A small image embedding model, trained from scratch: held-out accuracy 94%.
Rows from block 12 of a small image embedding model, named by matrix and row number. Rows with one number belong to one channel. Each number is 500 + 40 x the weight over its row's rms, rounded and kept within 0 to 999. All counts start at 0. Numbers have three digits each.
After each channel's rows are labels from the 100 images, of 14976, where the channel reaches its highest value: "patch colour" is the nearest of a few named colours to the mean colour under the peak; "top examples" is what is common among them. Only what is clearly more common there than usual is listed. The data: drawings of small networks of dots and links.
# convs0: expand pointwise conv (model.blocks.12.convs.0.weight, 360x120x1x1), inputs 0-119
# convs1: depthwise 3x3 conv, stride 2 (model.blocks.12.convs.1.weight, 360x1x3x3, trained with AdamW), a 3x3 kernel
# convs2: project pointwise conv (model.blocks.12.convs.2.weight, 208x360x1x1, transposed), outputs 0-103

convs0.242:486541569489501464559480475552415544447490506521494514486507496391526516500492525538454445534544541495498527525514459512516500524563556519495486461442502442488523506514467468558483504472577517406481493501439521490476453561547502458556493495508458423543536535495562501475567563463459450474533479583547442414577539509541514528569443456488509480478475450495501472
convs1.242:493526546555573517542532510
convs2.242:525484489519522499450511520511511475506559459675526507512499473563539513535548450475485478457441495514483497520528525484480509525513494514492496527530553559457463544543533509493592431466418492411571487457432468475518511523454469506535487542493443461516522514546496615526482475538480488585565388507469517516498489
patch colour: grey
top examples: nine dots; star

convs0.48:486624434529538442546469516527572542529501520472479510508509521504521562410491472494526456491516548434495475546514502519534493551532571474479501482481500551511550480461491534525495509553567447528529443386560438438492418541492536445515512484466468459488498485503557497558558512535413534481496485491462437487522508527507533454519472525547501479562507567549529470
convs1.48:499449466444489442466450481
convs2.48:615584489459544529526459427445484493496550495471526535531495496415537488508476504536509544462550494500423437536491458525496483463532509561514547467474469485472572442467550500609477420411528557530415536517525440467517507511486530499450437483523458548489408476483477558426470492479497484415460494503486514563518442
patch colour: black
top examples: five dots

convs0.5:568530527541541480499520467520484492522432466468464481509541497432522471434478602584459515476505515576568536499456545516481518590513520497537443479514543450469492550499472551496516548465485441525576484437424482466552476558462493523556486531517565563521456539471490538528477549554542465463550533512476477526461460549472473521443468512492445496503553549543565479
convs1.5:538499463517567541546555496
convs2.5:410488514484444500528458581509427473436522434482528485515550495422532545503451500435444487564546552486534480525460501465557477491471515543550511505415489496511537502526541468508528454515593552544533507443504460572498411496517447487491550453504538475479466475462553457453509552482580454403495499541469469490483510
patch colour: grey
top examples: star

convs0.56:461481472442484493500501510412444520535490490544436503447529495561453479581537482499499582507485535515473506447492438486450492569467419546497504585556488464483483463532499508485484440532491553520457509511598546495512502492472498477464507495530454553515430433452540407575533493494486503469520577452506586482563480515511510424480556434524541496496506462527509502
convs1.56:471544520512556555537532550
convs2.56:491503624494504511520491526491547488470513471503492527479489508458518442472481501485501574514552497461467493506513439600500492535479557535566505454475441518454515449456451466415464485542534461468525462520606487449428484443514520384472495524455511515466446497499523486493493446453513465498505592494519547473480485
patch colour: grey
top examples: star; nine dots

convs0.82:445515507576542538570504500584414525504470506441493426548502519502503521524527468493530467500543533500534515513520499466522498507451517587475520465553454547481488433549481518482587481545419511533513485528452477469479483565442540426446569502480505527503464542542597498421507505523494512506507487524533544438466539446515532494497553420524507517457412456517534538
convs1.82:470457446468486458449459461
convs2.82:517509533531483514566529427438576483516450497500474489515519529534482406579480574437456484515503544506479463436488465458466469508491450466511475436552462528448535498485568478533493480487445511490540483485517492465533513501523484500580542498439482466529488557495548457493504506478493475485515517486498557458532495
patch colour: black
top examples: five dots

convs0.226:462541572542479484465461493533537556483487494481567483473426479481523506491519529498562462503534533559523540564584449516467513490478507534474481513550514532507467533540440496509411454595462504489520544473403540502471423591493519492431523492480511495516496489605511457478477487496489528514585449469483458488416535526530507472553532447533512576489559489528463526
convs1.226:466534544517546491541555446
convs2.226:396499498566538401468540444423484493499514470487491522544486527489532497511508495453446555484461436431449595425478515488573487506532462529451422453512462449533523455443472471556519504504525455528538496520543551535477505490496508467488488612599484564464509442543470509546517477411469526536466513448544522521482408
patch colour: grey
top examples: star; nine dots

convs0.105:482530531520519510501545515495524532523442485497428516486511566413565517467545523493522473555458543478546458513467499461507510543514499497462524526609515572541428471504485470506503401616503545504543450501516533532498484498477520450446437509504503527553513477422500503568501448536437607516538544558479534466478542521470559466477500545454491517567484495481501438
convs1.105:488468492474447450479433453
convs2.105:552502522483499492502527514479436533562462445520531474484455415488467532487574481482486481539476474475473539518525517492472488467480520504484386493445468482545484523519539496537512511622597582507506488474440501454463531540465527485484480466433505505540497522495594560519449511531485515505499443446450461494546519
patch colour: black
top examples: five dots

convs0.31:451508490502481478495459470461446505515509607534462537469466456446498473538522476476514522552448490547531530529536435484571521503507454548477484521545448456465477427533482519496406446489451456583419480502596566455449448460496545521525528560541446474523451458456470544545466453448452544514519518435484512486521516468496505466531549492513528495476466404513510489
convs1.31:503512480536586538506552532
convs2.31:386495513528469522529457543507494433536461466501467517538459516512475472545493447491515606417522489525480489442511525510534446471496512486478526481503520470528522516472506476465506530533529540475470427517565431485528504456453515417519504529526487562482596471572477502432447458418483476472546549488475448554491494
patch colour: grey
top examples: star; laid out on a circle; nine dots

convs0.347:446480474462519480488520531499532469583515466493497533516485488494534491528467524550548468513527436490583496467507483519446546495554461474540497566485516506559510460438489464509511552462456517462467468482502449543484575495578536620448460576498470505508562516470502528511510473428521531446557502434553588551495567495532577545559499449489482513541534566458526464
convs1.347:522542511554529449472467439
convs2.347:450436543450452458516470494559524480518526587438440579586504419561475486519496469473499421563422506529473515499508579465503492542542481526489512504475526537510512446508484587480445542544487539534547547526507444456476522517542459502493481499494542591424499496480535458584491493500414584524526438511548492515456514
patch colour: pink
top examples: laid out on a circle; loop; five dots

convs0.144:499451536541520574497524518529491460491513480503451457492524472536571520395555490487428521580476488575489519507561483487439541455520464481516480564532506510507534556504492454565583528531524562492543464507480491491484446414494530468523524500486442487552469578491554510524535476474489515423460560472478480398548585575514464523510508478458509444512525537488540485
convs1.144:517497525433529532502546429
convs2.144:494502484493483460449460528569578517513514495490513464580499548440465504472496447464408494480507478540429433501492553489519446434504483498469508521487501483524519517496435459457415477512514585562442485488586437494551564503504452425558468544448525593523486527485452514560457540524515460434500507537486490485462589
patch colour: grey
top examples: laid out on a circle; ladder

convs0.7:526452477514457454522569470491568541473424484542637494500460514447533510552553509445476491424505482506490487511567558521478474507578476495511489576447506511490526538529497452488444516440504500476479482503535495479385521504535518551499552539492564547509441494484431448490490414479451460482468500479480551424490474472476559477460469532538561480545477498481543506
convs1.7:506428482505554535495529561
convs2.7:483495573509588578442539493466498587516533491514557473576500527551582543536521432498521519550493496493492570536453615431504508532502498524514507475490483481500462483492425538517502565491540553512527476495478523444478503505486435545534516468492575547495436480517491543512511521482488494458457528500480458553528519
patch colour: white
top examples: five dots

convs0.359:481452439483567458549548536481520507459511475556499557428546534443533507524548503436521508548449533533558494418542516520506474539569509467583538528525534455508513513514478495445521502500474549528568478514512486550485439524447493467528565455445471528476594531453499483452534454452510479476434512513521428555466464557503553439473464487487522500541453470410451502
convs1.359:510512512514455405496449509
convs2.359:501496504535480451567516519494487538504567488508470471436453496447505483486534481492499533489508511517374458510452491518477506534462481455498531427516496487487499509481459562512419612506581461526465486468493529564489547465502424509525514447572483504512501492470526497492570510534455421513535499481514509533519499
patch colour: white
top examples: laid out on a circle; loop; chain; dots: nine